config.toml
train_examples = 195000
horizontal_flip = false
translate = 0.12
avg_pool_shortcut = true
widths = [64, 128, 256]
nesterov = true
adamw_lr_other_params = 0.0012
ema_decay = 0.995
batch_size = 128
epochs = 13.5
Rows from block 13 of a small image classifier, named by matrix and row number. Rows with one number belong to one channel. Each number is 50 + 10 x the weight over its row's rms, rounded and kept within 0 to 99. All counts start at 0.
Before each channel's rows are labels from the 100 images, of 14976, where the channel reaches its highest value: "strongest on" is what is common among them. Only what is clearly more common there than usual is listed. The data: rosettes with rotational symmetry. In brackets: how many of the 100.
# convs0: first 3x3 conv (model.blocks.13.convs.0.weight, 256x256x3x3, each kernel summed), inputs 172-255
# convs1: second 3x3 conv (model.blocks.13.convs.1.weight, 256x256x3x3, transposed, each kernel summed), outputs 172-255

strongest on: vivid (33)
convs0.212:58 57 52 45 47 53 58 50 42 62 48 38 46 39 52 47 54 56 23 45 55 59 38 48 50 63 44 43 64 55 53 57 43 53 30 46 35 58 46 40 52 44 53 45 46 49 20 56 56 63 46 45 46 49 62 52 63 45 53 55 44 47 44 37 40 49 42 50 55 47 44 49 45 45 42 88 55 45 57 50 43 46 62 53
convs1.212:61 40 54 56 50 62 72 65 64 42 59 66 63 50 54 58 67 65 45 48 55 41 46 81 54 40 50 44 55 64 52 50 47 54 47 62 47 46 43 38 56 23 52 52 42 47 41 52 62 58 58 56 48 38 40 51 55 57 61 86 52 54 49 70 58 48 43 61 43 41 56 54 66 49 55 57 33 39 42 37 59 37 49 45

strongest on: pastel (96)
convs0.22:50 59 46 62 69 48 43 53 57 49 36 42 49 44 57 44 42 39 58 46 52 49 43 60 60 52 52 44 34 37 73 45 61 48 40 51 37 57 41 37 52 52 45 60 54 58 50 42 38 40 34 36 16 50 53 45 53 51 45 54 28 40 44 66 36 60 58 57 51 48 40 46 45 35 57 40 64 45 50 55 48 58 55 31
convs1.22:55 59 38 48 52 37 37 41 48 47 51 59 61 61 54 58 38 41 53 49 42 58 40 44 46 46 45 57 49 41 42 48 47 63 44 58 71 56 44 38 44 44 35 54 38 45 63 56 38 38 63 52 56 58 56 44 40 63 49 50 60 42 51 58 57 59 50 51 55 46 45 42 49 65 47 47 38 52 51 50 62 51 32 38

strongest on: warm (100)
convs0.3:52 46 46 56 54 49 52 50 64 49 47 41 52 40 25 49 53 33 45 63 42 54 44 51 70 40 49 55 48 35 54 63 48 53 43 54 44 59 55 54 52 48 58 49 66 48 34 39 51 37 48 55 56 47 46 37 42 52 52 54 53 52 53 45 47 49 42 36 48 49 56 60 54 30 44 37 54 46 53 42 42 50 52 56
convs1.3:46 37 46 61 45 49 44 50 51 24 57 38 33 33 49 45 46 55 46 36 63 45 63 49 56 60 52 42 53 57 46 62 49 27 49 46 45 50 59 44 58 45 44 43 47 62 66 35 51 47 54 36 57 65 45 30 54 51 56 54 49 56 63 55 56 62 56 43 48 52 51 47 53 57 47 50 39 46 57 46 49 50 53 67

strongest on: cool (91)
convs0.253:58 53 56 54 52 49 52 60 59 52 53 45 60 43 50 36 52 54 50 40 40 50 56 49 44 50 54 55 53 46 36 38 46 45 65 37 32 51 31 53 52 52 52 49 61 58 40 58 53 52 49 32 40 14 54 46 48 55 41 44 72 47 55 42 54 58 34 54 55 49 48 68 52 47 54 68 55 47 43 53 50 42 42 43
convs1.253:48 50 27 59 62 48 51 39 39 36 66 34 46 69 44 62 51 52 59 43 75 40 51 44 52 54 54 44 55 58 48 46 69 49 47 58 27 53 45 42 48 53 31 50 47 42 60 37 52 49 58 55 51 34 38 44 33 65 63 56 47 49 43 57 45 41 44 53 44 64 54 43 48 49 37 49 41 37 58 61 39 22 37 62

strongest on: dark (57); earthy (41)
convs0.150:45 44 57 48 45 54 66 57 33 49 52 39 32 43 54 53 55 53 53 61 52 48 43 62 36 50 47 74 62 66 38 47 38 56 45 52 40 52 50 40 55 33 52 38 61 43 29 60 55 53 43 47 57 42 56 51 37 50 58 34 41 45 58 44 53 25 50 52 49 51 69 47 46 42 56 74 40 39 52 49 59 47 52 49
convs1.150:49 34 54 65 42 60 56 43 49 47 60 52 50 48 55 42 28 54 42 52 44 58 65 70 49 40 34 44 38 54 44 61 42 30 46 49 49 44 44 59 53 56 34 57 65 49 33 32 66 48 65 56 52 75 28 54 53 56 48 59 40 55 50 41 56 46 46 47 30 48 61 54 66 45 54 46 52 36 43 52 40 68 43 49

strongest on: cool (65)
convs0.170:50 46 67 57 76 61 59 53 47 49 38 57 43 50 49 50 44 44 46 44 64 33 52 57 58 42 32 45 58 53 53 46 46 36 36 50 59 46 53 45 61 49 82 44 45 60 39 56 53 38 65 54 61 42 49 48 53 59 54 56 44 36 45 45 63 29 44 53 58 53 47 49 57 68 51 60 45 47 53 45 58 21 68 31
convs1.170:68 51 50 36 50 57 51 45 38 52 40 68 64 55 38 61 47 57 44 57 48 60 44 44 58 43 56 43 46 43 54 47 64 59 44 39 65 54 50 42 49 48 16 42 50 42 41 48 36 41 53 53 55 56 53 34 35 52 49 52 53 62 48 57 43 49 47 33 39 39 49 45 34 47 36 37 52 53 55 52 47 25 31 47

strongest on: earthy (99)
convs0.42:58 45 46 54 47 51 47 35 53 47 42 40 56 43 46 71 36 37 40 31 45 58 44 47 64 59 52 50 37 47 31 35 53 45 52 41 41 65 42 60 45 40 50 54 76 54 48 40 49 37 45 48 45 34 37 57 54 56 51 48 48 59 68 52 46 58 71 43 53 66 37 50 55 49 41 41 57 45 53 35 54 55 45 71
convs1.42:64 64 59 43 57 44 50 43 44 45 50 69 53 37 60 42 41 49 68 43 60 54 46 32 59 45 52 58 42 40 71 55 37 38 53 41 31 58 34 49 49 47 43 49 36 50 51 62 54 56 60 55 39 38 49 34 46 49 44 36 65 55 51 51 32 53 49 57 52 56 58 47 49 43 63 54 54 62 60 70 62 44 58 43

strongest on: dark (47)
convs0.172:45 42 58 56 59 36 61 43 38 55 58 58 54 57 56 61 66 51 50 56 40 51 46 37 33 61 45 37 56 44 48 45 47 64 74 42 51 66 65 50 28 47 58 52 43 51 49 46 52 61 60 37 52 70 43 38 62 56 30 34 65 60 55 60 53 49 36 38 50 47 50 45 54 60 51 61 48 35 36 42 44 40 44 71
convs1.172:57 52 33 39 47 34 44 76 49 58 59 52 72 57 49 38 36 59 53 57 53 58 45 43 52 31 55 59 63 55 44 42 39 44 46 39 43 53 56 57 29 64 38 49 39 41 50 71 65 42 58 53 64 47 62 40 32 40 61 56 33 55 59 57 51 57 57 54 45 26 18 69 54 54 46 40 43 54 65 56 35 53 52 57

strongest on: pastel (79)
convs0.65:52 71 50 66 50 50 57 43 40 45 46 48 44 42 48 51 47 62 62 52 45 25 54 54 54 52 53 49 47 52 47 56 42 48 53 49 53 46 56 57 53 46 49 46 50 71 44 44 47 53 54 51 37 41 32 55 50 37 63 50 53 53 54 44 35 50 42 42 53 42 81 50 48 47 56 52 48 50 67 32 30 40 51 57
convs1.65:42 54 50 47 82 51 48 41 50 53 60 51 53 23 50 46 43 46 55 56 63 50 48 39 44 59 54 34 26 43 50 40 58 44 57 37 58 67 57 49 63 80 54 46 41 52 45 48 51 49 58 54 44 40 41 55 50 46 65 52 43 59 52 42 55 64 58 52 54 53 69 55 46 58 42 52 55 41 65 71 66 56 48 64

strongest on: pastel (78)
convs0.93:74 45 58 42 66 47 46 55 44 70 58 41 58 35 36 30 68 47 40 52 44 50 46 57 62 62 66 58 43 72 56 57 48 51 39 50 50 31 37 52 52 35 53 48 56 59 53 42 36 57 61 50 50 58 46 56 31 52 40 59 57 48 65 55 51 64 44 58 64 48 53 51 59 52 60 75 47 58 58 67 31 47 58 38
convs1.93:50 47 38 48 43 48 37 42 52 57 57 40 43 42 55 66 39 38 53 39 62 60 50 43 55 51 43 61 44 42 36 50 53 44 54 55 42 38 68 40 47 42 39 62 71 60 48 57 51 79 54 49 44 63 52 59 46 56 45 48 32 52 61 56 48 59 61 42 53 59 52 56 50 59 37 52 30 40 57 56 35 26 44 51

strongest on: grey (80); three-fold (31)
convs0.19:33 54 50 53 28 55 42 58 41 58 55 57 56 53 49 19 60 61 52 44 49 53 60 56 49 38 53 61 48 57 39 56 34 53 56 40 49 39 38 39 35 49 50 43 55 41 46 45 55 58 47 37 48 34 35 39 53 44 53 52 26 45 40 64 54 50 40 56 50 36 31 49 54 54 57 49 47 42 51 35 28 47 41 35
convs1.19:55 39 40 46 64 48 57 42 47 46 44 53 43 59 51 67 41 46 42 67 56 59 47 55 57 53 63 41 44 43 50 66 38 47 52 43 67 47 53 56 57 51 63 54 58 61 59 48 58 32 52 67 47 47 60 44 47 54 53 35 64 31 51 55 38 55 68 39 42 29 57 46 38 55 31 41 48 58 45 47 34 59 41 53

strongest on: vivid (48)
convs0.56:63 43 72 54 49 58 53 54 53 48 39 52 32 50 43 40 64 50 69 49 34 27 63 70 60 54 44 25 58 52 45 64 38 47 59 39 36 57 67 53 48 35 34 49 47 48 41 46 61 32 41 39 44 55 71 51 50 44 40 56 52 20 43 54 29 49 50 50 44 49 50 57 66 50 40 51 46 38 50 43 39 42 48 45
convs1.56:22 39 36 54 38 51 43 37 44 44 44 42 52 32 56 37 35 31 58 47 48 53 33 55 45 54 61 52 43 32 66 32 46 56 47 52 60 56 45 31 47 47 50 63 26 26 48 60 43 62 55 62 43 43 36 42 51 37 51 49 34 56 42 59 69 43 47 47 29 45 61 43 54 47 37 65 45 55 40 65 57 34 48 52

strongest on: grey (58); three-fold (38)
convs0.165:66 50 38 37 47 50 79 44 34 58 45 43 56 51 47 66 52 36 58 53 36 51 45 49 54 53 58 48 41 50 60 29 46 75 47 63 54 46 37 47 45 48 46 51 47 51 53 34 42 54 55 42 56 60 47 42 55 52 65 65 66 34 35 49 43 35 51 53 64 53 60 61 54 63 42 50 40 34 68 52 46 47 57 32
convs1.165:58 58 49 72 46 41 35 54 61 59 51 57 56 47 44 41 56 50 38 55 45 46 57 47 56 42 34 45 40 52 30 53 45 43 26 50 61 45 49 56 39 43 48 47 80 42 43 54 51 59 39 53 75 57 47 42 48 50 44 34 43 64 41 44 53 44 53 31 49 52 47 45 57 53 62 60 55 46 37 46 49 65 51 51

strongest on: cool (46)
convs0.244:46 38 55 55 55 42 44 41 46 55 53 49 64 57 46 39 49 43 49 45 37 60 51 49 44 52 43 42 32 45 63 53 46 58 47 54 40 39 44 50 26 51 47 52 49 46 35 45 28 41 51 47 54 52 48 40 39 42 40 62 77 53 40 31 48 23 39 54 49 42 16 34 33 41 57 52 49 32 55 29 47 47 50 72
convs1.244:47 52 47 55 34 63 55 62 45 45 60 55 43 49 34 60 52 61 49 49 74 53 43 47 54 45 31 55 68 58 50 51 61 41 58 58 46 52 50 61 70 60 64 50 40 72 49 57 76 45 50 69 49 52 39 53 53 61 73 51 35 51 55 58 57 51 59 35 70 41 59 53 56 53 57 37 64 42 61 50 52 63 39 49

strongest on: dark (95)
convs0.91:51 58 51 50 41 52 46 37 49 55 34 47 35 32 53 64 54 36 66 55 51 71 50 28 60 31 47 49 49 48 31 46 40 61 36 18 57 50 46 47 61 48 51 43 63 56 57 52 60 38 46 42 42 50 27 33 56 50 53 41 44 51 42 46 47 40 48 31 62 38 60 60 49 48 54 54 48 50 53 52 54 36 45 75
convs1.91:58 57 59 68 42 53 68 51 62 55 51 33 54 60 55 33 50 58 45 44 49 63 52 50 56 69 53 41 36 59 34 49 60 47 65 51 52 56 60 39 55 55 52 55 30 44 31 42 55 47 52 60 58 63 57 47 53 54 47 46 69 55 57 49 64 50 62 61 54 46 73 48 65 46 53 52 51 43 65 32 49 58 56 55

strongest on: grey (86); three-fold (35)
convs0.43:44 64 55 60 48 52 55 59 45 56 46 41 49 28 51 63 51 47 51 32 51 69 51 51 55 37 31 48 38 51 42 28 51 42 57 48 36 71 44 50 67 42 46 34 49 48 48 40 64 53 51 47 49 40 47 47 59 60 51 46 52 28 46 48 51 34 55 54 47 40 41 57 49 66 58 41 54 19 44 74 45 61 37 78
convs1.43:47 44 46 62 28 49 18 67 48 45 35 52 50 45 49 62 53 44 54 39 51 36 47 55 39 39 75 54 61 46 59 43 39 55 57 70 48 42 31 52 49 38 55 62 64 58 56 48 56 59 51 43 53 56 59 62 48 52 48 43 77 60 55 52 42 52 46 41 37 59 50 60 60 40 61 45 50 61 72 57 62 36 54 23

strongest on: dark (85)
convs0.158:68 56 45 59 55 42 31 29 57 46 50 47 55 54 40 51 62 49 55 55 35 52 53 25 44 50 46 38 39 52 31 36 43 63 50 47 42 44 58 56 48 28 41 40 48 34 37 47 28 49 53 47 52 48 51 48 71 53 62 43 55 35 58 48 42 49 54 44 55 56 52 52 47 45 53 35 35 27 43 51 36 55 48 78
convs1.158:49 50 53 61 44 55 51 53 53 75 40 32 60 37 61 36 40 48 45 57 61 38 47 57 51 49 51 36 47 44 42 48 25 61 33 57 35 51 47 75 71 50 54 50 31 43 48 81 63 46 69 69 44 54 29 42 45 55 59 50 44 36 41 43 62 43 56 56 32 44 34 49 50 44 49 41 42 53 47 55 41 59 36 43

strongest on: grey (97)
convs0.32:47 45 53 53 65 60 91 42 25 61 58 54 47 38 51 62 57 50 44 51 51 61 46 51 54 48 55 47 64 33 58 44 52 41 49 53 57 42 46 56 54 52 34 34 44 65 51 49 50 37 35 55 66 58 42 53 50 54 48 56 55 31 55 50 39 31 59 42 47 48 50 60 55 52 43 46 32 69 43 45 27 42 40 56
convs1.32:86 68 52 43 50 55 61 47 47 46 33 68 49 55 59 19 55 64 48 52 47 59 50 60 56 47 34 38 34 53 37 41 52 58 16 53 60 50 58 46 39 44 50 35 63 60 40 55 61 48 57 44 55 61 53 51 44 59 54 52 57 43 47 57 59 64 49 60 43 62 59 47 55 47 48 53 44 38 28 35 78 53 65 39

strongest on: warm (100)
convs0.72:51 40 40 45 40 55 54 53 37 52 45 51 38 47 51 42 55 68 43 58 42 55 54 36 58 46 58 48 37 50 38 39 37 45 38 51 33 46 69 57 51 40 42 49 38 51 44 50 53 55 47 51 54 53 59 50 44 51 46 57 53 42 54 46 39 47 53 48 49 56 51 54 56 42 51 55 54 40 50 48 43 53 37 44
convs1.72:48 53 57 60 55 49 48 56 48 24 57 48 55 56 42 36 56 50 57 36 59 46 48 57 60 50 51 54 51 60 47 54 29 30 45 37 53 54 61 51 47 40 44 49 44 56 77 20 53 56 48 20 63 60 55 57 57 46 60 43 40 42 63 58 48 46 61 44 59 48 48 46 58 35 53 57 40 59 54 59 50 47 56 58

strongest on: grey (90)
convs0.207:63 37 50 42 57 41 65 58 58 49 63 59 52 47 48 47 55 46 52 50 42 46 51 46 63 38 44 52 48 64 41 56 53 52 56 54 39 47 47 56 59 65 57 51 50 54 63 55 56 48 49 57 60 41 55 50 52 46 55 58 46 54 60 54 42 52 52 46 42 51 50 33 47 10 49 48 48 45 49 55 49 47 66 47
convs1.207:59 76 41 59 56 36 55 50 56 54 39 44 50 63 56 58 47 46 48 52 56 55 59 46 58 61 59 59 51 47 53 57 46 58 30 58 50 56 51 57 53 58 55 28 37 52 46 52 49 48 43 53 46 42 41 47 49 49 40 56 53 44 44 28 47 49 59 49 61 49 52 55 52 62 48 45 46 53 45 40 43 53 43 46

strongest on: dark (54)
convs0.123:54 54 53 44 60 49 35 51 43 53 43 51 49 44 52 54 48 36 34 53 44 34 60 47 43 53 43 32 43 48 53 38 49 36 53 33 60 48 46 51 49 46 49 54 35 40 51 55 42 40 57 43 25 48 45 49 48 31 51 45 53 37 37 37 39 42 54 57 52 25 49 49 43 51 44 38 39 39 42 39 43 37 42 54
convs1.123:44 44 51 57 47 49 43 41 39 37 30 39 50 53 43 28 58 58 53 64 63 45 61 55 60 33 51 28 43 40 41 53 58 54 21 53 51 64 51 46 48 71 46 26 57 44 55 45 61 64 45 41 55 40 63 52 37 50 54 44 53 53 55 53 55 49 53 44 51 72 37 56 44 42 50 39 47 48 50 61 51 46 54 47

strongest on: three-fold (36); vivid (36)
convs0.39:50 59 40 59 71 43 54 60 60 47 51 51 27 50 55 44 53 66 54 49 50 57 45 59 52 31 55 44 54 54 54 64 44 58 36 62 59 57 46 62 51 69 56 68 64 54 64 70 56 36 44 54 38 50 47 60 51 38 39 27 64 34 70 60 46 48 50 43 37 60 46 47 53 47 53 47 45 57 60 44 56 48 51 49
convs1.39:61 26 42 40 53 51 56 49 50 52 58 38 42 65 51 62 57 58 49 57 45 43 51 44 53 51 71 50 64 49 52 54 47 37 54 49 35 62 47 51 54 32 45 39 38 57 43 38 36 37 52 49 57 38 53 44 39 60 48 65 33 61 35 45 48 47 52 78 43 56 66 57 46 33 48 41 64 52 48 44 41 49 54 31

strongest on: cool (49)
convs0.137:47 44 48 44 62 53 51 43 42 40 34 43 31 55 40 36 49 71 39 47 45 63 43 50 39 54 51 43 60 51 34 47 45 43 30 41 51 47 48 70 51 71 44 66 45 57 50 53 59 51 46 60 49 35 56 53 56 42 53 49 42 48 54 38 44 54 35 42 46 36 59 55 44 43 38 43 44 49 48 42 49 41 55 42
convs1.137:72 59 66 48 43 47 56 62 58 48 48 41 60 50 26 44 49 58 42 57 61 33 57 83 56 43 54 56 57 61 53 56 51 51 63 52 42 56 47 54 45 56 54 28 45 31 42 52 50 40 38 57 46 36 57 51 58 59 47 53 49 47 40 45 59 52 49 58 69 48 45 29 52 51 58 53 45 37 41 53 62 84 64 32

strongest on: three-fold (46)
convs0.78:59 45 24 42 60 47 66 50 62 54 55 45 56 57 57 38 46 43 56 41 50 52 40 57 58 50 52 51 54 46 39 61 40 57 55 58 39 50 31 49 52 54 53 39 40 67 42 53 57 40 41 14 62 55 38 43 49 48 55 53 65 43 50 68 37 59 59 57 53 50 36 52 60 64 65 49 35 63 39 51 56 60 58 59
convs1.78:57 55 61 72 59 48 52 47 47 53 34 48 43 46 42 38 60 45 40 45 40 39 51 42 50 54 47 51 39 49 52 46 36 61 33 51 33 45 48 46 57 46 37 51 47 53 58 68 57 42 52 47 63 51 57 55 44 65 43 59 46 52 52 53 56 49 54 55 47 60 52 49 44 54 40 64 59 40 39 49 45 52 28 39

strongest on: cool (74)
convs0.204:54 68 50 44 46 52 51 60 32 57 49 47 54 48 47 51 55 34 39 41 49 23 43 50 48 54 47 41 63 48 55 46 49 57 39 38 57 56 27 55 33 48 62 53 67 43 35 55 50 48 55 51 52 47 57 61 57 61 58 53 47 47 58 56 38 13 52 54 65 42 41 49 48 66 44 56 56 41 45 56 37 60 73 22
convs1.204:52 57 66 38 52 47 54 36 25 56 40 64 54 48 40 52 45 42 59 54 47 50 41 63 65 44 39 36 36 46 43 39 54 54 68 58 51 45 54 47 50 54 47 50 55 54 40 61 50 41 63 48 36 44 33 33 37 60 55 53 44 37 45 60 57 42 51 31 51 49 58 41 55 39 59 50 56 44 40 60 39 52 24 32

strongest on: three-fold (34)
convs0.53:65 41 50 45 59 52 60 34 49 51 48 56 55 53 41 40 44 37 56 48 54 29 63 67 49 63 54 40 59 49 62 51 38 59 43 42 38 53 46 37 60 40 43 30 35 34 53 68 47 36 58 32 53 57 38 54 44 49 39 62 46 39 56 52 54 45 37 48 67 40 56 59 62 47 63 73 45 30 53 37 60 38 68 62
convs1.53:50 47 44 64 63 60 42 45 53 50 57 58 65 55 58 54 33 80 47 64 43 62 52 41 54 43 57 49 49 63 44 53 72 67 51 59 52 46 65 44 41 56 43 45 53 42 39 38 51 39 44 36 68 52 57 38 37 49 54 54 63 39 51 54 49 51 53 46 47 38 57 47 43 29 35 55 50 55 48 44 37 47 61 49

strongest on: vivid (62); cool (38)
convs0.83:37 34 65 45 47 52 65 52 52 51 48 52 42 30 45 48 42 35 36 62 57 45 55 64 61 62 54 50 51 45 38 48 61 38 54 57 46 58 31 50 48 46 49 46 56 55 59 50 66 48 52 40 61 41 53 41 45 50 49 58 65 25 46 61 62 44 47 62 46 49 60 65 72 48 45 58 39 32 52 48 61 27 70 44
convs1.83:42 54 52 47 51 32 70 45 44 57 60 47 27 44 52 52 38 61 51 43 42 43 19 67 48 60 39 44 54 54 66 18 44 45 50 58 46 44 40 48 53 49 40 49 29 49 40 54 55 59 53 51 59 44 61 51 29 51 42 62 39 60 45 58 41 46 54 51 39 52 46 45 51 57 33 60 52 56 47 48 63 67 34 59

strongest on: pastel (96)
convs0.144:64 53 78 47 68 36 56 53 46 60 47 40 47 58 44 36 51 40 49 57 51 37 29 69 40 57 55 44 64 53 70 32 32 51 42 42 41 45 47 45 39 37 47 50 37 63 31 44 52 49 58 43 59 45 63 47 41 50 37 63 53 42 39 28 58 56 44 42 41 49 54 52 48 49 32 54 42 42 53 51 43 57 41 33
convs1.144:42 32 39 50 39 58 48 44 53 45 33 49 37 44 55 30 41 54 49 40 60 41 38 63 37 51 50 44 30 45 51 39 63 59 48 40 73 47 37 76 47 58 55 64 70 44 57 54 42 53 48 69 49 63 61 54 50 51 49 39 53 55 53 42 42 45 53 55 66 53 41 37 53 36 52 43 52 49 49 67 46 55 43 75

strongest on: warm (88)
convs0.117:45 54 35 57 38 48 47 40 44 47 31 66 57 29 47 44 56 57 55 56 35 43 59 59 51 53 60 46 27 44 74 60 41 52 46 49 62 47 43 33 46 56 49 68 49 53 45 51 54 40 65 41 44 43 58 40 45 51 53 53 59 41 39 37 28 44 38 35 53 47 42 51 55 53 30 64 49 48 57 41 32 52 53 39
convs1.117:36 61 59 46 64 57 67 57 61 38 46 59 57 55 44 40 49 41 61 49 49 67 37 46 58 43 58 65 44 48 36 46 64 51 45 43 50 48 69 09 52 43 44 50 39 44 51 37 40 44 57 59 57 51 63 41 60 47 39 48 41 45 59 52 51 38 50 46 46 54 44 48 57 41 60 59 43 52 51 31 69 40 50 44

strongest on: grey (100)
convs0.8:55 52 45 35 65 59 96 57 53 59 46 49 52 52 45 60 42 46 42 52 53 61 38 48 47 60 44 49 52 55 42 48 50 46 47 51 47 52 49 38 70 40 50 42 51 48 49 56 49 59 44 50 56 59 30 56 41 57 52 59 45 40 53 48 47 57 48 56 51 52 94 61 47 53 56 48 40 44 35 53 45 45 46 58
convs1.8:51 51 59 55 57 50 73 50 57 48 46 56 56 38 48 25 46 50 45 49 61 49 49 60 46 54 60 42 51 42 49 47 56 44 23 28 47 38 53 55 63 48 48 44 51 53 51 47 45 50 56 54 74 49 80 47 47 74 60 51 45 51 61 42 43 47 53 31 48 51 49 50 66 42 37 51 48 40 24 49 50 51 51 60

strongest on: pastel (94)
convs0.193:46 36 46 55 53 52 54 47 48 52 39 46 36 42 33 48 52 44 44 47 32 63 58 50 39 36 51 34 52 67 43 49 55 42 33 51 33 53 61 57 33 50 42 40 55 69 48 31 45 45 50 50 50 48 63 58 39 48 47 51 31 36 41 30 41 51 48 56 36 55 64 51 69 36 59 47 42 44 65 41 47 45 48 26
convs1.193:61 43 61 45 48 62 51 35 59 49 60 33 53 38 46 51 40 35 62 55 55 31 49 67 56 54 53 64 63 49 46 55 43 55 57 45 49 52 52 43 52 35 53 49 30 57 45 56 57 34 33 49 62 41 61 53 40 47 46 56 44 50 37 37 64 69 35 52 53 52 49 52 42 50 42 66 45 53 48 58 57 45 66 19

strongest on: earthy (97)
convs0.105:47 50 65 53 53 55 51 58 44 39 41 54 53 57 36 50 61 52 37 55 51 62 44 47 32 71 48 46 65 37 46 41 54 53 37 37 42 54 56 38 48 36 59 47 43 77 56 49 40 56 64 67 54 50 69 42 51 57 49 34 18 62 37 38 31 50 36 51 51 45 59 47 43 53 55 48 42 30 39 36 37 54 32 49
convs1.105:46 37 45 47 64 60 47 47 41 58 51 38 50 41 55 51 40 46 41 43 58 54 62 47 60 37 44 61 50 53 63 38 49 35 62 50 59 43 50 41 43 63 53 64 47 50 39 51 61 44 57 46 47 63 32 36 55 44 54 47 53 53 70 34 48 70 44 64 52 40 55 42 69 45 59 43 57 62 51 54 48 54 45 71

strongest on: dark (44); three-fold (32)
convs0.37:51 42 65 53 59 63 53 39 50 52 42 66 46 55 58 43 51 60 44 54 51 31 57 59 56 49 59 37 45 49 38 52 48 46 44 68 62 52 73 53 47 45 52 70 39 44 43 31 42 50 43 67 32 57 61 56 56 51 64 46 57 50 62 41 45 40 57 52 46 60 57 36 43 42 46 51 41 32 55 47 49 25 52 38
convs1.37:63 51 56 47 47 49 49 46 43 49 57 31 60 35 57 38 44 42 53 46 61 46 39 54 57 46 33 59 68 45 53 32 64 48 36 36 51 57 61 49 59 47 59 41 42 56 46 60 40 38 53 44 35 57 62 42 50 42 56 44 61 46 33 60 57 77 57 63 55 41 52 51 34 60 46 59 34 62 65 60 63 49 49 50

strongest on: grey (100)
convs0.10:46 43 64 39 55 50 68 48 49 49 45 46 48 41 52 64 46 55 50 58 49 56 42 52 46 47 51 62 36 51 62 41 35 55 60 54 43 65 51 44 53 51 44 53 47 58 57 53 51 59 34 43 53 45 54 47 59 36 37 37 26 52 31 45 60 62 52 53 45 50 72 52 45 46 49 52 31 58 52 30 59 42 48 51
convs1.10:55 56 35 62 68 44 53 43 52 52 42 42 61 44 44 36 45 53 55 46 58 37 78 34 48 55 54 59 49 46 47 76 49 36 16 33 41 43 50 50 36 54 42 30 23 46 52 37 57 58 64 35 54 61 48 56 37 64 63 65 45 46 63 45 48 54 56 42 41 44 55 54 66 54 59 48 30 47 37 50 41 47 46 73

strongest on: earthy (57); three-fold (45); palette: vivid (39)
convs0.185:58 56 52 59 47 54 50 42 46 45 43 53 55 32 44 48 44 53 58 48 40 55 46 40 54 46 50 49 53 43 67 56 54 59 54 47 52 66 31 48 63 40 45 64 47 55 47 58 46 30 37 63 46 56 57 42 46 51 41 40 49 38 54 40 27 42 49 58 46 35 62 49 56 64 40 55 69 63 52 39 32 68 59 66
convs1.185:75 52 56 47 49 51 57 47 42 44 42 58 44 49 61 55 52 52 44 54 39 54 50 38 49 54 32 53 33 44 44 45 55 61 65 62 53 35 42 38 58 41 58 59 51 45 33 56 55 35 52 43 58 54 36 42 55 42 44 60 50 42 48 54 42 39 61 66 61 57 40 38 47 43 63 58 52 41 47 44 77 60 45 38

strongest on: earthy (88)
convs0.173:59 56 37 44 57 49 70 51 43 45 58 40 68 55 49 47 45 33 48 50 66 50 51 34 67 48 56 50 40 60 40 51 56 54 28 50 55 45 61 60 68 49 55 57 48 49 54 42 58 52 64 67 63 54 49 49 53 51 54 60 51 49 52 62 57 54 54 55 49 55 79 54 48 54 53 47 61 63 40 61 57 61 49 44
convs1.173:52 55 48 72 45 50 48 47 61 41 50 57 46 45 51 49 50 54 55 55 51 43 56 32 59 62 65 42 49 59 39 45 61 35 37 49 50 49 53 51 69 43 39 42 54 40 52 45 56 53 60 46 57 64 56 40 38 53 75 47 58 62 65 59 48 53 60 35 65 43 69 51 65 53 45 63 43 24 51 46 54 39 44 46